A small class-conditioned image diffusion model, trained from scratch: 5.13M parameters, 6000 steps.
Rows from block 7 of a small class-conditioned image diffusion model, named by matrix and row number. Rows with one number within an expert belong to one neuron, the router's apart. Each number is 128 + 24 x the weight over its row's rms, rounded and kept within 0 to 255. All counts start at 0. Numbers have three digits each.
Before each expert's rows are labels from the 100 images, of 14976 (inputs lightly noised), where the router gives the expert most weight on average: "top examples" is what is common among them. Only what is clearly more common there than usual is listed. The data: rendered rooms with furniture.
# router: slot weights (model.blocks.7.mlp.router.weight, 32x128, trained with AdamW), inputs 0-127
# up: expert up (model.blocks.7.mlp.up, 32x64x128), inputs 0-127
# down: expert down (model.blocks.7.mlp.down, 32x128x64, transposed), outputs 0-127

# expert 15
top examples: count: zero
router.15:150138115113125129130153108112124121099110110085124157113154076191131102128117173147170129144097168150065105143130097120139170112150136102108130129124115126072114153147126109103102126085157124101110111136120165124127135134104120102143118112151137168174128092163103128178110162138120113162130119171166140141155127117133149116122128161144090137123092113114127152137161105091149160135127
up.0:123166143151125120136143146128143125153117169154066138125088114075135111094121145136111110140138152158133106110120158128108122154137129125092159126110128142138143157142123129140114164096157176139175157110110116120136086162156092149095100131148113079138123110140181141126135089118136158149112130120130139111137152118095099088165138112127136130048180151109162119165125150118149118128140
down.0:132174118142102128154155114117119134105156150161167122169078107118159144144104121134123072087166131158166170143128134137128148117143144122147120149104120144122144164111136100111120152119127087119136131166087125155159130108099148137102145137096156122114154190166115109168108121130129173113103125117086147129159123117161162126156087163120148139114136095136176135118135088106107146107115
up.1:125133126160155105139115128107168136110150117117146083105105158115125137116147118120095092134134109108097149146134144163129164118150113135117141131139160105142131116209160117130126140126152170143148152119127105117149124111131119161147133156154104135083106149158143145115124142199122083104118153130106107144088127120141106182106101106098171107118177133179120095146135136113073152145140
down.1:166155151092166109121111124109111147159115175122125110132127150155124112133127159128130125134152161086165181092124129118108127153125131135140158160122098092121141150197179140079120106142121149151133145124125145099138098152113117179138135110120105131175123135097109115145139135173165105106110097067177131122104133124125152143116169161092147162129109106142106115114140126135134115133156
up.2:132071103121115128126131171141188141141162143123123104115140128090144121093128168108168133112130139063143113073116132109147131143077129110151122123099121092176124078171125139111167120091124113142149112127102134116076114117137119165156169151110123105133136141132127131130122112136139116105105149114156138187105094134065158155146128134128126112108154106115126109152131098121152125110136
down.2:153124164136072125108114123132087154097175107133142116166095141118147134122136142152063075131153131174147148124118116119095136145153117129131149133091163145133122174145112126160134149118172151127144165150148096153146121143168134147125151141104084123129129108098119162183134107172159162159130109136134143162128089142088121124093147095105128131139103110106142153129155096138134117148142
up.3:120135138124158141128113138099177153130143126182135134120100102113175137129118131114120116101170134118118145096095168115093173111125113171157079135135124140124123131112127110126136126122136123092178134124127105129109117097157112116134174156119126110131114182127135140156118126119146154171149156126106096079124116104093196097136189110122142115096163115113116090113150127091157135166141
down.3:101116140124154121099134156115102125127125124144168119117085115177123111104119113143110135137111101139143117145135101128122138131106071132124095147098104146152150112095116094152136124107135143119138176149145143114123130184116141126131090066097152115162125082155106114129173140160116174114139104123144115119109140068155082099153081129130134149155074118129125117103134110146087107083144
up.4:117116123053161141140147133155087140142129120149093156128154079130113114131156114140142140124092161136127136181146116122152088103142123159124094110139150112089158178132112117123166105151084119092149122101127159146096169066131146166137173109135137111110133136111133144129121141119137121104113126128159091114144134090126144121139135111110124147135093115089143114064123130183123120140140
down.4:101142118152130158130155123111156128152123160127121108134151108097128122129119151145150118144143076128154116155129121136101140129121133094128066102153169131152085068127128153105146131142182132108118133110139120170115133185117134099118102125135105114097119157149119129090115113146108098105112125100135148115107165162121097150100097134137113115077139135065113161194121149103155160145142

# expert 11
top examples: window
router.11:137117144121121154117107117148139130129145120135189161148137189074142152143133141138079113157150118118143109118144114158108097091139131113126146137123147112147141095122170128137169126160124162149077104159121114151141130120157073125136100095107122133118149165167097125120123132129161094121079132090128124151118114157106138134146092129139137119155151181145114137113176142114088070149133
up.0:128102125153106098136131141139093133121128135116163132148143108133146189142057090075103112128103157149100159134123103133120126118141127120131103111162107099129114104175149126154163109148108137163109122151100102115133136150113147151111130187183079122135143113133078101115107122145110125115130127120149095104098129097127098129097119099142111105136099118136137090081108101123158090150167
down.0:146095146135105155130137110124139144094149114127121124134154107122130100116124100157138155117131108108153129168099152131146165097123106127116137054174143069132098114167180144086151150085139133156157128134125123108106118103112113158127129134187112146091109108137129125107149120124174127160133128123099146120192129171083144110145146134129137060140099131138128099149129126113140134105141
up.1:131110143111115063105134103148102114117160143106114124108117116126160162162121133148102161146145162119121138097088135082141159158110106128067122117119122159126160161115174139142185123134092124116130115174114109117091130109100137158120150155140139124157151109116124153093136152109128112134108082125150124180096155099124132131150133141073159128124105119118181137168125133129138154130089
down.1:093098144119126095105121073143130103150082119169085127125131101107137131132109136102153116098103087113101135123111172111165192149086100141158161128104123133130123128157128118143173108165116140145124083200084113122146147129128140128174114154115103118126132153132141155099135118127120122103120127136133142176105184127132111127093126115156101124110111164131169155109138143141146138121137
up.2:084119131112116144120099112133139134153135087152099115202171153132139122103127162132145098134142092129135178135169087133117126085144133111146140096105155121122147107118130150118091108136149112078143135115138127130119093101139083118117128111153148094123154125125109130126137137121166132101124141151107135099099135135095093162082086111164125140127129165132098131140136121163160137137213
down.2:120098149113184141118129144155139120150105126098150141138139163128099125116120144130151144128131146135171107151140099145164101152129143105054105091137141097152135132101156152134109159123150131073105131082156112100155115150144120149132150084179136118165080148125128087164127161168108169119142129115148132095123102144140141130186140130110147136117167114143106152151119123171133149133132
up.3:099166138042137131091109113163127089120132083143088106166155104156112124122094135141113117108105089136084146144182124148115132111134116117144110128139132109125108137123131137112089138129121113104132108125138125118114139097106155133078117125141154135083136128115137194176123182148118171134126182136112093131135116157147164121100149103131147150076120130133115110143137141136130121118156
down.3:175135154142203129091162108065110113093122117148128158103133131122155139110099146151137126112126153130179110167138137155127108148129114091111130159081130116134162134101172129142152118129086152117086124095082112137136126105098126112124126133155125071151146165108144082140123135125156145130120137147137123124139120136117103147168091149119122174136130137112094113137117113160127130187137
up.4:124121113117120137133148181133118119071151122098102126140111106128109126203128129133145107157114133130132103150161107127104126134132148132109121104087163148103103137122116141123114121162133134128094167147176115117151146161126071108083101132129108092100181167171127120147078110158141115140112153142141166145117086171133166111132147137150124118095122109138140117151098101112107155084112
down.4:128127134081158191143145157125110079079150132113124157098107121132123100144102151108071123106116100126142105092127146131106141115137144116167118156104153127098165108148165140149138119137171097126154130130142144118111103129124156165108094112158116185134145116098145098123086139137111119147101127144132134146149175159108094142156174165135153153160158136167122135133157148141104120149108

# expert 14
top examples: count: zero
router.14:128129098143144135144152137125164127089148072173086115139125106155104141129163116116131154133095166155115126078128120088098147145142093099106089113118111120095128159128122143134123129163153158113173157095105160124122133133088130109137148155139130159113110063121115160165118169170141116106126119112143132114167113108155124171118124141129123143089114138122161154074118123160093136149120
up.0:138165118083129127137143170144071132153106101111173131113132114120161085118125107157133154067126145129145148121140105122135096111141149124088148147111149147103129114091087114132123160129136136129085111105113123101119121114075134140132117147185131140164108124148115115135081115163110119169091117165114155152124144147109132099146114142121124128158102100157119092184102166103100093131120
down.0:113115146134161098132154152133139115099174108138143120110095130130088175124115114116109165140139116128155071173150127113117109100132096123158171125122106133141114093114115116141108141162123139110155129123162148142159158107117159132158175120169138130078117133150160140144145162108149119140086121165136113175146109109172104120131180085108138135140078104151130155096114166134148140125105
up.1:072139105179109135152126137114106156107120107161118176129106141124112134126120131140150111102134119147124095153096143119102192089118108114113129136104102131136156163096145141127127114101118116115156102146105138152133119107113140167107119175122171116124136115155148100134147133191136121145131148122136100146108081155174117123131100143103132165129085122042129123103163110092139144142121
down.1:117142138089138137144126135124188147146113124073126110143118151102161138122151119126146122145133136089153140113106122124111105181158134133121106103120120127138129116111118165090116102104136136106142139136130118127126127142099176165129124109124130108140154130114133113114097118207134157041152119074154117142100137170128139120116110103124145177152094139078132119090155142073133123147130
up.2:103033107129156149168156131127088129096113069144112101103094070125107112105126128147155144096133113134112067144075140138115129111147141109104112189135135145125151127114140127107151130128123148146140093092092132139123116118130119163134106143154127143128157091144136147124144132150120136108125115138168160135128110160126149153103119092096121104110096124150140127088128110128127171127154
down.2:127061126149133192131138125138111070129130115105121118140148116126115122122116140134134163177115116152187171106124144125122083147145145127132148154123130128135106122122090179136135126142137141134100098100162122149125110118100108113101143144152131107118138110139160146086088097154130108092128128159113147129103141189127110143155138126147088119122106129122191140117120137066128115188127
up.3:136120151120093111146126126089117174094143110087136141110104166144155135111151174137152101108153130124128146105110149134116127162149113159107148092136129145110105088133125171103110150126153162133123157111153181132134105075135119152109141154119154121133159092117108112122127177149116125142129181126097165134142110127124182155131121081100161136109146143094153147152172135122102132151071
down.3:154154114157089123150121131148111118116123145145112123131153124168160126107143138148122122179147116144133149156156149114147107157154118158162161138106095137131167150139145184126143133103084114145156129124090131120155094197109122145127111131163152137098144148156154140112153171139108160064154140101155156140127112134158092130094159152141147093122129167106157138122164092153151141133113
up.4:103107166111157143087155119130129114163125142157140110113100072146135140158152141137111163145105121130124085149165131149161165103116126119135146130116074115127177160141141118111058115154160113139088142132127104133137137152132133102143095127096151127089133147113136116131143132158100132191100119119156142150095149121093186114155125135116152125137116084111122091145148176101117133144120
down.4:097093157129137078111114124087115166131110108095099116116089117123124118118142152082136129102121109139112154082132113127127200064102161101116139123114074122098103063132134142149125158133138105110153120119107131116118128112092143097121165153138148132129127121110109120136095136109120162104122098123141116125110153154085132117087092137145125124136155079143123100134145150171139135094158

# expert 28
top examples: count: four; barrel; largest object: barrel
router.28:126143115152075099145111134129097104185150137200093118107111172125123158145146131121118095176090104118180117138091119129130143109126109132143118090145128145086152114139136156167146158151141110133112097146129125139118141129092145152156127142102121125138092133154109135067158112112128157164144128137136089168114167098139157103154171131096149124153160130156120097137125132109112125142117
up.0:142123168080138107142154093123182140135135125137116129152105128084118094149157122176134108113121163143124137177149131134084120144168133106155143127122112135139175117066149128110130110188146136124132116165131127125101104123097174118131172114130132112136116109115120131119109160143110134137100139102117101155079106150162106127153135099133147131127105143161121141092142089190176116143142
down.0:118124131150163146144119127129104118116121168120124184131081172150100085093107124078097122173153125103173122145138121134132099093151158133124088122107149073104117095157096163116141112161110159152149121106135108097124126130085104113141093111153124122090081113143109136109119167117150109122153146124108107163127160142170099114156135127131148126118094097154136098111115118097122158126147
up.1:148140147126141146193125146151144145158176084111125128140118160192145179139123092111107147157086155100116145150119143061132089135148140146138117168144163100146143111135141100121153144093093125106140138127117115144151146148157109150097179136120148132109135118106115127115146109174135118149117127132104149103139136076106103133102087142121145125107122095084109131091130157140105111116134
down.1:113117115141113161072131132106142125134102122153131125117168106075174122115133122140138099076127130079117150126085167127106162120132132120116164150137123111127132147140096143115122151138139121133115090136125090095093140115168139195116135141167148099134124124094161120116094150135112099145135173098078161107130088152126127148141193146144138104121120107147105156143094165120110117133150
up.2:114084100102188147092137144135117071111131079094130125135123139162149123151102159106147181095144103078132123133139140113105144130170146146121104169135175079131127129146122067162132146138103131090139131109102126123115150167146185121126111120125111132155154134121132121169136115163114125137142129101142147122161094139148119151093121141135121145143092105110120155100075133137127117150129
down.2:100145114146150112122109112154116131121106107108168121111133114117136130151164159163123156078155108175125135150166090104120131136150135196145142113147115127127152151175154081136100139146112150152163125128066109108120128123128128126102135111093129158115129110112154104106130098161153120117145086150153111144128118145145115151132094055111155158143130133068147129092107145148127134162107
up.3:085148127133124143116111144157127136142112127149160121076160166112108122140109107107161159121120135121137129130088139145123152147147141124117138090106144144171107105133157122116134113043072103114153125063117164158170117136155136115121131126159091094162140144100130139182114117125126136132137120135096100097125139104147122099117127103139130136185144147153177120142136111116125152143073
down.3:094127121131116092118110130110126110131138137099127088210137142162129121057125141150090085132163135146143123160086145118138112119160114145110115129116147177100088170098098130104166137140119088112159142156123139169171159086132124104153140126139132094112116086168148134111113127102182136138131149129116118117124135118124109084116109146100131139138115111119129123149135093129157125136090
up.4:128117142170107127132129152120134138127093115118137126100117151140141127132117095137141149125104130109194127152079126107125147141111116134112109131146129143159166110119129157102120154136123094151117139141109133127126137132121078154138139142163134128118106130092126128105188105108164136106138085136106165183126152114113159076200127132118139131134129109121120168121071158173109109076065
down.4:146122138079094125153096079145137142126151152134123130114126143104086153126121113120100105136156134124088121114183121120136181134110134146126169134139135128123097143123126140124145173142111133160130147231069116110085141132089127145137129156124098151144094125113129133124076134130073160107135124128127085161162139100110110109128127147088150145162126123145127127120091140117145124124129

# expert 6
top examples: white walls; floor: plain
router.6:121133175095120122135153144130139103074137178117102103096115122129148127123151173177143125099121102140144154148109098121123136171109100124147112131066095109123116179112098123138121074130164161144140096161157116104150186079120153168133145131136102129152113127128096165139144112133112110135142138151108138119142135132127097178147084133131120096097125133110115115137127119102165130161111
up.0:145074103100178160149115150088131116123135103118104121131129137141123137135131099100141163132129141143095114150137122121076134106167122113145111128187128119118152103160113084142146136113117123119113162139128126119125136134154112157135108131079097151084111118100155117089160182101096173091158116151178122091105131103127111146082156138130133116127151141173112112100135143166155162151118
down.0:180107121146173141096146127127122174123113124121160098118148139094112131133114119134159135118131114147135165101126131148175161124115134073128143128186125100120127140121158108124118165169145133130146138142114126100153136142165138130102156147142121117154127081125111126104089179089136137122131140144127078064128142117094177143164139146119152127107170136155104124137122131175111068112145
up.1:126093128131156134149132148154107108162150116134097104109114164124106114113074140131163151096127110132106104117146151122130174165127143087092138087128110152113152127161107109120104165165099104087088113109119100176154095110108152139132100152166078125130149140141125106155092151121143109142123140107154103138074122150127094124149176125119168155150144119097107114164093148143106123128118
down.1:142120118162166106121111119136160123118123098155172168164105171122108118146137135108121137137139118111109167140115125129155150185114183102122144091172145127125135127141108110132136148144166125104164138097171142153118129172125161127118135121136096147173123132097116096190163125146146157131130054087125158173108118131122161163120118096107140139120106106126129148113116113150161149122116
up.2:104114090112122107147123152133131079125085110158080098092124122103069148105127108112152148161116145111151130120125147135103089146151093135134125129168135167157107144132099091126132144171145134138104199106096123123094111180144107155121127129069111115112154113114143135121105121098099131132109102136119118142166142130103170089126144142142124112118105138099133123063104136122110149150139
down.2:141100128100118110137156130173104113104138133116193120119085107117146121122142165148102123118130122132107164100135123122116146095100102112119149151144106129059143119151114113124146145173094135174149102134123124112166135122172127130106125142081117135130163143124137134145136123104144124122122110108126078117163156117111078134119135150139114120163176131156120100187121137217117132125113
up.3:133092150104132125144135152080182119112138145121145102127096128115141143104129154134147114144117135144139137105112126081106093137178124144099132118084112120123115136094170117094102145178150073119153112125137139153163146157139163149132161121102112079140136124126129125075120162105144164146137103073125122117123140085128173149184144122133175156128133130111139136099149119164112141137167
down.3:145162113151179134166125119169108157125104130140072104143120103109129110140104128110142136140152072106103108128112137153122159147128136109111140135139127160135118131116153083083132172141164124137110113078132133102134147084130180135120111091154107106185144140134113143104137110112107168110126100062121130118144116095119064119113141105121150143120137117112152137137118096145136159090162
up.4:139134119135139141150154134139139129124087120139121131150127178099138125076141114122145155092154135107152075131146166124132113103158089148097115098112155143097135139120122120182098107105108123116149179161111108174110108117169146133148160122101123192129138129138169111083168121093144118153117129133120139095159167099166160129107145119134127133140132154160166132084148129096131135158153
down.4:117111126149140137130180086106118145142138131147139110131109154109156088106126132142099115123110150149128139158132147166102171079137085120173126076090103118155145131113171124114088122128088131151142122162090111128098132148162122144151101137097114156144094132132137172126085129109144125097153149138124104120136158058123094090131119137117148136104129188155157125117135159148124139103149

# expert 13
top examples: black walls
router.13:162114141127150134108141158155141120162112124152140125082140081113103166094115097152133155124127145127124112129097133131162097101109144108135136146098108133131135152087107142161131101126144165158135072096123150149142120110153184155119134086108075149086126108153108138134112093147087111131140130112098129157118133072108160116111163126157168142126139112102121108139158105122087173158110
up.0:111157088120115115137156149090125103097080124172105103129145136124118106147116099109118129141079121137146111137091107119104162127069077131163120141156141126093130135141114109157182137121166146141109116142107135116115154162163125112118097132068141104116085132123164122147133094101169149124132113083117123169143154123131111134157166155134096147127143095122084138157130119118083138142129
down.0:106152132115092083146131108163115133127157149099158159123138107160148175134143119134155126120150154134047142094105137130114158137083136123154123145146109143151120110091122139099132144135133128158105120180106148113139164153121129103125136138100137123145112118100107117102144152080109124112172117099158134190149131135173128139093142128115144124103120080109071149103138136140176157140139
up.1:151124131084183133163149128114052131137125139116166125137117163134137108113140163156111115118139144112116159141110137145138174111124138124126157091134127139123117090143121127181102158105113141107110109086134129083133130146126135141152120149132134108079155155179077129138116125168124119096108127113132151112107128112125162086123142110138059126155162119108137077159119105084110103128139
down.1:147119147156148120142129083200140113125120132172087081115117071130147184122127139143153090132104111106126183103107137113125151101156113131156153074136177134160108079139130137110141155158126104111154120108095118139093139124100122107118130090132118122175156095106148159158124120157137130158114131145135095117132099124139093147094123125147145108121133150116133128087107130134153133121159
up.2:161120099133145131146166139163092142148117113139088169135166182112121140106115172136111163097117110140149125138112121125130123132181119146138144092148149108124114104107092085154125123134121138116109106139082140153094135136097145165140088113116132152091105138101128113072181116113128074155121138137104145144133132151170113113132111127172119123114204160133151097155138130146136132107126
down.2:121153124125137060128129133112146135162146097133135117120105147092143106164144140133163128137149138107102101127152103091127132108182086156101158108145115142151135102135115103110090113137129146099119096130152106127137096157108156110158156116090132150108079122146114167118110138079125115122151145143143112096147156148148129130103150112170133131088194157121145143154096181088137155115157
up.3:133116092139122127121137118135139129108126125143134155126123143127117113148112144158123104159129093157111103155154140105139106145170110094183134110139103107091125109142126078163132193143133161132129143131122122179070106143153148118108078138147125149106083086114146120111194122116156162124156139140118119171141153149149102135108111155125108141145155180128150082138137140120082103106137
down.3:134138096104125112142093131146122142157135104091124106116063179096163114119091131087142129095094146130124139074115127147108129120139098131100140126148073079119133099136131103114138178151119115182134119158151144115140110127118160139122146123126130144158115098124127147109119112092124138147177125085107110181112141154105158102104124090110145149112166127142164089103134142138139134153165
up.4:138176127126115159075090122191151118112115146105151141134155107102113137096150135150121119153094114121151154131133108132116111116113144114084108161165147141117132172123137124092111134169080132157124123149097088071142125069163134133130160121124134135148145105117182126109125144161089112134116103134125151123117125151106109129143100099147112116131079144165146111092145170083121120146116
down.4:138139126154099165105124132089116131138097154108110125093097136091115088144131150116156126087184133110154101097133101177126136080143142087194115161129091085121148081128110120140131143146092097131157125164096147121118108148152158123128094145125121156131113118135115138142111100175124135148140110141101159156154145138123169115145139112129115118154135122114183108118102117163170120115110

# expert 26
top examples: count: four
router.26:140111151147112111148164147109097143118105153165143117135108129104182112134184161128118116126093164137090111110154132125138097190132152147093111129119126116138124086133134108150131125135132081117113157129141126128117124132106170118139145125115147118150077088124105166114128159146119136139129122131158118078126167127129133112110149129107175166110084117181159087166153118158084139086140
up.0:141180100078110124150135090175110128110106152142112131106142099162154126118111150120131154122139085184104153094126116121164086094116112142109121125099100101123070152104140140100138164097152109129102107170126127115131095167092125132176127158109108116122127140142131125151126133077101102136144133161146123135155082126137125141125143156174170153129140116095113129141132172117131147151150
down.0:150159131140140133148133143122128122152150122095109148153106182140174130131155150127162119122132130154123159176131118089081125197084132146171091132118138122148071121136143120127136135111146131120146113139135115118144132146074113153217129108110134132166118106094135109108105150106119158075115148099116097114133101123150171143119104137138130147162110118127136151109149103091132100125120
up.1:124125126167150141143145118146141113127131111134134147156134178151170092110120140138142123092164123138142158113129166144146174145146142128127151142106104103118187093099127155102082136072157096106180122131100120111136095130151118083147139130149135148136165138084086133174140143131096132159110147143133087141136136145155135113124130113101133096090145119103135169102141158145170147148171
down.1:157129130142110143195182166122105099108119159113107115149128085139123168102127135121080109152115152125126114134140099146129155105135091149151118158091120109112117129134148148140121087113153109076161137171125101136100102107092108114137104118123111160120111114104151138141120124146103164118146081153143127118129110115167119126140123186135124119144163146136204166149104131156093106136116
up.2:132079118079114125111122130128108114107106104136100099118148134150146166126117109111111151147072133165145130166128157174080129131118157150135099109101111127143155125141131154107098121153109115130125130120124171088099122123073134133156121073088162117093111151110152122110180118118127124149107139151047134128143135088108143109148118168131109134103140121104096165147137130130109159113151
down.2:183101075169076121134146139096125129116093108150125114148168161129149130130170161133184129089159136147110145124137112142148132156126156149103122121141142129135117120171116180101148117100153110181138123136143135103158068148120146124165104190097140134129105115121146133116123157109161117128108111152161149138137179077138129139134107109135126129144138111145103125105109135123169113116126
up.3:133088143108149168105147118130109171101138118120103115169127098127177145121105117139151181117159149087114125116102100131110106128195151147158107147106139136120107120116150170106084104113133121108140174121130111123125158105161145153135122122185117128140152129102134099143133142160122135117142170144108125060115091130101119123091116130130117169141129148114093143091131103147184140117150
down.3:135136095157127151130135136160123125149098116140130133123151151110151134134120175151132149124118118105142094156118127153185098124160139187146102136136116113116158116133147143091118125152114136114130114114103134135160089092121147151131128143117098085133096134123168097175116133113129147124114112146107106059116084058128123103132120088173135104134166126160116125156127131156108121202104
up.4:123058126133129141086120113105126116132117113129138102103123154141131151106107132155135109142169150143131126103131151150108101123175113099122114118132114112128086170092126121151111121146152111150127165091131115211103126092140135139133108163127107165118121114136092116153102161094110140103174089117130097140139136150122179138127092182136142109124139098094157132121159118068129145152129
down.4:078100166107142166126141117124130111151120112152158113103142134144117108157127133123125121171124097153094092146160108124123126127143076105152139124124101107175175164119148127117144133123125135105125100080123101132142113133170135152118097112140146106136139125113118124191160112081119102130162118132101130129180126162126095138118142122131122137098123113127122179158174179184166114086128

# expert 17
top examples: count: zero
router.17:152119124092143120155139128130175145097159123090108117143139172122133098127118133086100148164127133118094136144137106154088147168120109140126092103097128135092125170144163134119068118140147125092137153142099111143121135103095137100136140139142132128190110092086144141106069132121151105131147123145156142128126144139171113127101133164122083154128103095104152153141106114131157099092082
up.0:126165097084157132149137139081114131135118146153115166119125070093125137106126115103118122113164113149101154136103131111131172093133142181152152144149109153163087152123122107118175115125129117170160129125093110127137115183165123162141092138105119157108145138142126131150118130096126122120099131112135175094110100099121192094113133111110110120097145124111129093165093140118147117166120
down.0:108137127151137149137145126127119128119139126126100091124140171128135126132108129140114127135107137112177144125143122140116161146152077149131142080137074125134170065140176152173143132141150147162121124127162160112075158113113124125145185149074128102133129090127132153179120125131130105127099128122131069083125077122161090141127112137143127147121145099098091118123160158142156133140128
up.1:133144178136181126097131159112114147155109105178110141119109127094132123142145148145151155122171130139124144140118123141133113077137128158115154142125104147124127135091079152090135129104124125136141143124133128107093116128155118119126117107181164141101138176166121101107139172119116139160107154154113116081120079124121131073127146116106152107121157131070123097172077162141132119160125
down.1:158151115140159120133135144146077109097136129142098097158110114136147160118126133113113110119119088146146092129127150129182140097136098139140145109126123131069117074104127137112147123156104143084101132141118114126172135180086159084139117115143125128086139143138121149166160148066152133129155139118120147122136093119124086131111142129114158143116119071110122158072125110149133164091136
up.2:111095127092129172116142099172128132143154144123103100129058146090134140110139116140083155175089131144138118102122149160115118092133120105096105132120103126097087135126140157073114133152134126131104111137128141116129148094120121136108134109116145130147104151133144126054120132125181117133119124103161115113098175121117104123140155114127130109181088170173100118096139150135146117101102
down.2:125075124149125119147153130110090114112129097140187163143117117118121151120124148104167132108177114087105110139131105121120129047160122118185158108114113121129129123115115138147139120096081087122134111171082114137156134159161117152138152140099119142119173129133119143124123138150122110146134131139089125145149118121157074132105160132107138117108082187146139107117163120149126135096111
up.3:111098137103085094080108142115102132147158136178116122156085160147137114154127125142068115134145106192133108116118117092165113106150143106129158108129102117118172132132142134134120102098140152148076111145149137122114130115124132142123133138136137168142200117115147120107086139124114084145108103098143145139156136103110110109186149127147142097130080096117118132155103107111129147148104
down.3:099125136124105124120083158146153158125109145096140130128165076172149147156133104120193158140087146107113120137105132136107121123128106112080153126117142138165089117166144123103106096136141104105134122138106145119134166139125115130130106145153183165122205137114121162131107118120111135101110104106069138156154094097163099138112136158118111122112153147100092125135163106138138147132119
up.4:131153130184135130139131152081137120106129140156167126115142118155211111149137174121124118090089134141129128108152116101110157147129149121116071117138128149118164171098083132142124145123160108098143124106139132110110121092144128145133098123128082134124112108126129126199150119180115138122118102144111083130140116131105122127188138112114102142110130093112129103089158109142116166118149
down.4:155117127135128112156139139119128104110107134165149117117090100125163114123133123119092141141127122106136152116127100124172125142106103119135123127137141123135173187145170166106128161152112120142175097131122123139136096124119167077153125118137134099093095115113114132107194074148130113119077113063160117113123150180148115118120139094133115158097138172120118116102174107145147164126135